config.yaml
spec_augment: false
win_length: 512
arch: "ecapa_tdnn"
kernel_size: 3
epochs: 46.7
lr_schedule: "cosine_restarts"
Rows from block 6 of a small sound classifier, named by matrix and row number. Each number is 500 + 50 x the weight over its row's rms, rounded and kept within 0 to 999. All counts start at 0. Numbers have three digits each.
Before each channel's rows are labels from the 100 clips, of 14976, where the channel reaches its highest value: "responds to" is what is common among them. Only what is clearly more common there than usual is listed. The data: Morse code for random letters and digits, with fading, noise and interfering tones.
# c30: last pointwise conv (model.blocks.6.c3.0.weight, 384x384x1), inputs 128-191

responds to: the character "v"; the character "3"; first character: v; first character: 3
c30.282:526618495436442507427460410410478405393513492509485592652368559675507439366460549554469525477552483426506463585507508504443448594504461484512519475473422517630496474494476495380427522460504407

responds to: tone: low; speed: medium
c30.224:495512418480426529499473514497424544500443518565484502534506497499468547557429516535454510584534461478564521495506504557490530515432504444477500450457513456492524539510453458482494510444499496

responds to: speed: slow; tone: low
c30.193:533539491455588560468515436487510405461518467506496537492420552470553509438538597636541506449540534456502467539468590459493431526520564451478556546523525546502573494501508506442466544475502436

responds to: the character "i"; the character "u"; first character: i
c30.19:466559513572532446452559545496491486459515530474452535523506594496490557482566478557506473526486487481503554529490453529505491518490503554494474519518485493515501469495545497511463491471566472

responds to: reverberation
c30.367:519467487449527438487472515488581464543461486501592485441502511541472457480494506489460404465495499509453450540477507435502502470519505483477516471466521460487508452469493472531571486470557462

responds to: the character "3"; the character "v"; first character: 3; first character: v
c30.220:521531465428508512528453461469458362475472469499502505532440517565538504349517588601495477509555512473480431524486578475450392515457468502496532473480472528501527488504496470436534503479521447

responds to: tone: low; the character "u"; the character "2"; first character: i
c30.42:603590493505470589539535632536469527518480537458477558500611497509533528522478586446556599498558510562551536554469583495544520644546407467513596598583495522527544572565479562652510485506452548

responds to: speed: fast; tone: low; reverberation
c30.229:502397511455417456404482426506475452477520548507447461426431432391463507422429479390436516448431442481532476434461457551472466482474432360560474467505450409483406524517425483394462473593497448

responds to: reverberation; mains hum
c30.52:470498472489537524496500476419557439525479504426646475533454521599509522417480538539465523539539501433535505555513490415432442469570440527495532403470472484517518492415536456515568465428495465

responds to: speed: fast; tone: low; the character "r"; first character: r
c30.192:489479487470578542559453465507476523503491442494453504606456465532624531508480548601546424478510551483497518499491519464490488503507559507443538534463523532563527441531563526412497533559472522

responds to: the character "v"
c30.167:549477583491516501486474535478499575496578505464502497456500451450537513529483470463496490537453535495489461467472460466451536470460510510474509503480482523426419443536506550538516520472480466

responds to: tone: high; mains hum
c30.22:459509501442491479525487489534507492522522520500493498479495483506504416487481477452493455491487482467482475498522495529470496498507463527545477478493485490489490524526484513442484466541530502

responds to: tone: low
c30.36:426457529528604421434490426425558470459581446473531447503478477491506415466465483432502384502435506510397492470457446439515480417580540553446451510485465480507488465484535556465420472525477422

responds to: speed: fast; the character "o"; the character "9"; first character: o
c30.247:452456503474544500525538473500459427429504520503460465493496481514481521405571470488481553480479466476517472465453444525478440469503397481531464504535427506494438531473490485469446488490540457

responds to: speed: slow; reverberation; the character "w"; first character: w
c30.32:460501454546384488464519519409530444513478516411639447578477533632495521426473528509449539537528467427540558522508465403446457473509425536547472407401447449579480420421523471565565464412455467

responds to: tone: high; mains hum
c30.221:476510446492479526539473433459493506479475489475496487547451483540500505518477485503486466500526480481484472513522487459425515500495442535498489435472446522510486479522488494477487512499512527

responds to: speed: medium; reverberation
c30.105:494528479536473450472550426379599460484554520342616469506446505542418489430500514539474549571497412457503543525549463360415482517568436501535469456469447434522466445493477575496493433404443434

responds to: tone: low; reverberation
c30.83:502531460461553580495516416508508447416472529536496535504418509511547493444481525606521561510488511441542497517461570574558453501502584466492534555496526524524525544504483501380439510486487447

responds to: the character "3"; the character "v"; first character: 3; first character: v
c30.166:565536437445456536565480576510471455543418489466501523574570537565507472481512639551538508506624509551501476553470615474514472565483451476511574552518511499577572532559487511568529530525386533

responds to: the character "3"; the character "v"; first character: v; first character: 3
c30.277:544528454450420574463490478516485462421495495520444514597446525585472465400446543470468560504545468419509439531482535514514459554524341471527515473494412496584475509519461505423419501445467432

responds to: speed: fast; the character "4"
c30.143:489572425468471447437476642517504375482421453571542504464600592493471492403630560572487430465529496529442451547513551432548436533481444449445499427478534476487570458491493476624477432407477474

responds to: tone: high; the character "e"; first character: e
c30.370:489521526418452444561451461437490567476541454526462483548500489565443429560439460465427386499466439538370385452486490522532558514510507418463470494437449434522490472557393553482486562589486431

responds to: the character "w"; the character "1"
c30.368:491483537448562527513442539555498482474558526518494483418489500438526501489483462469501526494444537499501424461532484602558482483476547522512463517496552545423440503515494529482470543496592511

responds to: reverberation; the character "w"
c30.272:481386520449491503530481516469493480496546504546548467496509444517480501421466516518462523533499515521502447476510484488446523454478473457512517438486414501504463487516485522510464539505524461

responds to: the character "4"
c30.305:497542486474509531461465585541491385454506445553512485415513514454541517404551551542490479450454496494488481490480533475539444527460495470473493441444538537435507458508497495535457515477523476

responds to: the character "v"; the character "3"; first character: v; first character: 3
c30.26:525544505425465457494460391385460421449510482493494536695352550718481401376481580580450492478610475421460445549482549466449424552537404513499526493474411454673528511532469517374472473521496432

responds to: the character "3"
c30.230:513536534505531500511468536530488454484541470505500543430507489451508544472517492454495512504451509489483452502516504510529471535494455519495509505475475528402479512492498514513486532514550489

responds to: the character "t"; first character: t; speed: fast
c30.149:514485522476466451505514417464604592555561475476525489491444439561386417611548483481466447465463408497372465475530514471511561476565620405463494530501530396459503489518415567447582475516497494

responds to: tone: low; the character "s"; speed: slow; first character: s
c30.88:475472464410458509532409425483454474504468463486399479530458467517482463510325482440411449461471472526403351450491482522515490505444476444453487403427436492526472538546433480431491526617432537

responds to: speed: fast; tone: middle; the character "u"
c30.344:485462444431490510516426431478449472497464457481434477580443462501513506484478502487440446527490479529415384477534460428501480507437520490490472408470460512587503557554467499460469453648494506

responds to: the character "e"
c30.335:490455544483502517489484502497468501477553466535474500435494469494552509451466508514485465486460534518509488476432517505512495495471518522481494472456498528425470479498519548500476554474519464

responds to: tone: high; speed: slow; mains hum
c30.207:459485528462535501474509415522558455496593441458498464519445484534565454455518472510535489464498533554438493482543446444504482469567448560580460533510484537524474490575538585490433506520480521

responds to: reverberation; the character "o"; the character "0"; first character: 0
c30.337:482488500419530432476466503513533431506509479509517503418460477431453434469504539557470417501496453465445411514545547455506454476493536395495527471483574441424552459422467435510535417488543496

responds to: speed: slow; the character "4"
c30.103:502485512422451549498454466520471474496500487564481482585431452566528465479489547572469493464491509454488431472488525562480473521467497469506500519466476512559471467530463516429480559483504492

responds to: speed: fast; the character "3"; the character "v"; first character: 3
c30.218:539543432429435511542465608555451489529425473472485518557565515560474469481547602546467482518603471529479455536516597465522480554449477453483563516514548465562572521515457491580537504506440523

responds to: the character "4"
c30.156:516472518421451523483453467501522445471539508517528475462442436542527416428478508532468464452474475450505423492468532478507462481482510472478506504467535496463475463478462531446508494456424477

responds to: the character "3"
c30.41:554538620528557475519505561467516572535600574438502561384542461396498535537479500396495565519504524530475484518535484527493539544495529517527518522533522491396469504537517597571521430499618518

responds to: the character "w"; the character "1"
c30.124:477423518467464501509504503491478565484525529592489440527522503540512476503523475518469507505472493505516473442470473579530564443491547428488468510511430485525439465521449512500485548506547459

responds to: tone: low
c30.57:446502488503425445434532398406470475469494505417433480486364517484471498511501467463462474440460480409504490453479446418422482481453449478525447444448502458511440469457494474386451504423471505

responds to: the character "4"; first character: 4
c30.369:489491518467493572466490492513476452434519450499475476476455468534548464452507517526502504498466519472506474478470514473529471490476504505466486471469505537458492455500494528461403552462469457

responds to: tone: low; speed: medium
c30.322:446440422445473477509443427467475467402486480585482474433488442441429499431436443458417465530447418493478455464471451530467466446465439449437451396412454459479435530516426460459446591458498408

responds to: the character "i"
c30.168:472491521582510488506535495472540509552548522523512460513507573538564572515518475443572506356484607502514586474464464538545548485535452577508446487527528541545479479513610539466536548526524538

responds to: tone: middle
c30.340:421440389481502557426474426469466432416436457473499446436396442464498480446499472471423530628467482441477470474554464422398457454438458454518486384450430524457456502447440441465396485438474424

responds to: speed: fast; the character "3"; the character "v"; first character: 3
c30.261:613663504532523570491522527414510511487499546425467640470512498503531516516472612530554609476580510535570516604466655490511511673540543461475626553525525515479598537542486558529505495475512476

responds to: the character "w"; the character "1"
c30.356:487425533513495490464485495492495517479524554597493464539505510554527515489481454500493484521490510482526523455513471604540520459463510480437478496503506512558461432494482483506464578485559464

responds to: the character "v"; the character "3"; first character: v; first character: 3
c30.10:521655430445394489450459620503509447464460437505500510562550592562473474436518551508453450428518506532462441592473531377540476589468424479481510450435496514576514446517455498586484486408446486

responds to: speed: fast; the character "o"
c30.86:515511451405555524501452450521473430512448444493504519497467484525554445442489553542503423496547524483474401516505584478489454512455520470477545441496544515500596482490490458447529495485601460

responds to: the character "t"; first character: t
c30.54:519480515535456517487477467632540563570518472440493480496503525481509540589432475410500459406460521476495497442511508460647539484488516569436473452478627521524462450480514511424591492531454576

responds to: tone: high; speed: slow; mains hum
c30.69:471517500479484456456502497493562513497509510515500472535502480481501464499491456485472449482478486510448471476503470520496506487533491546530481490468514459489502455533491517505496520527543476

responds to: speed: fast
c30.148:536529514441500418440490457457529476475490519419515561590395574621503388467565526581479457418595483409472457590477519449407471512525613446497577505544505428628591524471473457412526374444629441

responds to: the character "u"
c30.217:548619421531498520504512649465422561521430492436417543537593503566510501515468586452515460463564511577439515558404573456575535633483455513496523459467515509543591469604514535643512508515450494

responds to: the character "s"; first character: s
c30.119:521573441444550416514451593590437494523441434590401563477586525451513481502495568509485361415549510607449446546392559511658514570467554459445527438483577469512663505552492499555500514576610492

responds to: the character "e"
c30.38:469437500502524538499477516513502507510541450512509442390509437440593517496494493516515448504442548502487459447462512489529490451489541529486455499436552568396456471501533533525485539498475501

responds to: reverberation; the character "3"
c30.298:516508516436560534492460447501509419466530470538536514433482473462549486405470514492497451452463515457488434518469514438474434506497480522487538464462500534430471502478539497480491510425511454

responds to: reverberation; the character "o"; first character: o
c30.339:462449509442502523496473527454554364509525459538609475461481491468507483401510519569497483476520487477497443507531533499474382438504440450510524470500514494468503493430487481472526499450482483

responds to: the character "u"; first character: u; the character "2"
c30.96:462541514463446530527459585425519516486563500454469487482546508486453475531437474455473461540450481568402427493564452413497528522535399482486467461460409520497459472577424561617444504542399553

responds to: speed: slow
c30.63:503551515523513498543543396360596500471591488395555535479438462516419503496462520553468528563440424462495536503553449340423510529615499494520446490465416481482458477497446615508467435438448480

responds to: reverberation; the character "w"
c30.93:462442480420571553505457484504552405531498409464640458470474454437548505441467511542510413484507528458466430502544497420444412439549527490489522499490517540471540459409511480477551489446514502

responds to: the character "m"; reverberation
c30.326:498478486465509423497490516559520505566473451450499496505489479500500471523513517544502402507512496485464471503544566469541488461515589476479537495488641465489568426434507439483566447497552554

responds to: the character "3"; first character: 3
c30.202:553586523463547511478470532464458435437497502475486569450499488509538485451516511450517479551481527507500465541499525451455483593467462493451551472475428508395498486516514534551427457465499471

responds to: the character "4"
c30.67:521496505452504575511497487478459483482500450478475500483456474548579497464501540524509510475474547467551487489462564475507460507468559501478512506435539544474502468538529533460482518497484449

responds to: tone: high; mains hum
c30.273:470519476455466534496510476462501516502512570493503485472479485449474528493532480470491508490478496513495450473539476456487506506531480518532459445449509524435484479523489518517494562504454532

responds to: speed: medium; reverberation; the character "v"; the character "3"
c30.175:555570500503544529486500478480518436474530495467550565469467560492514548424477483478506500513477520477491496560553514481505463555511456547518533510490475532483467488530550528548474514476504472

responds to: tone: low
c30.170:479516463496512477447494546512490494515439492464445493530487523539618531465526525498557488313536586567595562491415507477545469533508437549574489494508526538555523404508619522531481509513519527

responds to: tone: low; speed: fast; the character "z"; the character "7"
c30.317:377373495535530525465533427526473452456473554531493433460490447442540575460531436474530570506461535466597523421547422527465453395506488474606436485548482482442470552430525438391430462490528534

responds to: speed: slow; reverberation
c30.9:516459456498479418472479465529552479562466514471554505504484528521561465466475516474502484390497582550509515509443494539561476491498445500548508464471445522514518458533553515502522481592471502

responds to: the character "3"; the character "v"; first character: v; first character: 3
c30.263:545510477423498486528475481424473430478477488473521508524453523604522440413477611578495458511592497486485435550447649509483438534476501464507559520483487481533565471519483490456509503502418462

responds to: the character "u"
c30.114:571562545514511515517489560457516557491540502477503592440557549474484506521482499417503579562493502555482458542563488509464551586521466501517556494542443505448474553547503611589496484528518549

responds to: speed: fast; the character "w"; the character "1"
c30.241:545485551447420523505489540437473605480566517531503492502470504555517450538486479456474557520481498506538476487484480529442597510472456427497493534501391475500417444550463573530494557453511448

responds to: reverberation; the character "0"; the character "o"; first character: 0
c30.145:488434477460454427463490502482570524537515497459563453431499509477472494531481477540439446507500458422510463477591501440445466450523524419513504470465506416417476444417473456542574459378478502

responds to: speed: fast; the character "1"
c30.177:597523537458495521567479485444466649549518512517467544516486426500512447542413536511476543568541505569482460510480525528488625589490586433512540493494471463494525484655465588497535552587581486

responds to: reverberation; the character "m"
c30.351:466406465455474429480485524552530501540461462510529469466513467502462466524505493513478424511500488479483441473582510477511492415485544438496505468493557433458510459419475432506556463457560526

responds to: the character "w"; the character "1"
c30.187:506425500491450511503489505520485546486512509586472450503504493527526508498523484539455517482476503507540499462491487574530535450471527442493480470497482492506454459517474511517515548483528462

responds to: the character "3"
c30.116:508527572495465500497468425496478463450561531545484514554427493542555549429495512509512520481503541480496488484500493540479468545448478532512487503494471519521446488552530560452425590515548472

responds to: tone: middle; speed: slow
c30.213:478506457421511477460484497476474498542481459435498501542512484496525416523520510521498458521522517511477433513523503397419507517496517513538507452468529516549551437512539516544540466510534535

responds to: tone: low
c30.255:433447573484470484516488468436518450523544506489526441439518476419487469491471460463512488451459495499461454479475408455466490407552516488508449512494480500481453515482511516496504526520544523

responds to: speed: medium; the character "f"; the character "u"
c30.146:545640505578480486485536571513522497535509517473479591478532505479417619488475533444525580534514471550530548551572527453500498648514406530498513514561467481433520538521489539631504497502503515

responds to: tone: high
c30.89:514544523504608569512534554473504579501510557480476567425585481438562521526462504502555533505508529600526533535466512491476583531539584512527540541496497555440545504558540547593494501562622478

responds to: tone: low
c30.294:494494411492457508451481452499440527502442526553514502520473479479479524517475509511438563557533454456574510491503473574445491504450449412508496455485478424512487538503438458462500446451492513

responds to: tone: low; speed: fast; reverberation; the character "o"
c30.314:429431451469544438540518533501516403537487462458582473492472442470504525434480522539486449529534488483476466504548499416427430427516511453531515415518503464468532440431506489494523452466577513

responds to: speed: fast; the character "u"; first character: u; the character "i"
c30.60:553499474538482495601491428499483593587508528538534507536540486522502543584432547569484492564543479563575567495506588506539583522459565488488537411433533459516569524575497576507568408554482579

responds to: tone: high; speed: fast; mains hum
c30.364:509547463456604536538480479441440494486454540502481552496525502479540518460401526584523512498543490529538503531422547517450513522494569486486534521461465517493567492548526524515465501570555460

responds to: tone: middle; speed: medium; reverberation; the character "o"
c30.39:490419476457467464453494524543561490531503472519527469408509487455498475530504491500505473488477488416500437478578512500498475437496506445538506498499543452410495467426478472496554458417516530

responds to: the character "3"; the character "v"; first character: 3; first character: v
c30.353:558636505509462522453484549539477472460506519486474583481520559515494575457470529451515543523496493496523499547451551496547480636473472493474524513510484503483506528518479505556472496473546466

responds to: the character "a"; the character "1"
c30.210:486505587523485419497533387408624531468613523501511492520458434515423421471523461492487468516469396527439505463502461486502532486615527492475444513498392388502473515551415617446442468532461484

responds to: tone: low; speed: fast
c30.150:508486453403446459461433486430508476497463533495492489526485488427435450462398493471409422455507439526444394464473492504494467521490432425493448408419458478542489439551444491479470511522434516

responds to: tone: high; mains hum
c30.99:453484492467484503499447510485490509503485517533511481520499477511523457500472487468497449510502512498472465500520467532453519479485485517526475495469472487517499505517499511490488509544569469

responds to: the character "3"; the character "v"; reverberation; first character: v
c30.49:492506476429557481475482538466554430479464514448591530516461529561535414448515580559484449495529504435509466579508579436451439480539544472533577467493466502523576466437514452518519432442510435

responds to: the character "4"; the character "3"
c30.270:561492539480499540559484498410496525518535547461508519483459420468574484500513551540502531459511547519469472478494564491439515550473491485541540541497485560478491452565519556488497509487495502

responds to: the character "w"; the character "1"
c30.13:468459510528559491466505470497510470484494571569527484576515485533553520416544521570495513487544581499507510506523518648489511485471553484500519446477464511544529479531533488494466476492649400

responds to: reverberation; the character "3"
c30.29:482500521412538563461453450434541374503507480536623506509434496538531472384462556546502463512528523445496453579500560448427409498524464514487562475469470544509540489451534463495529519419466435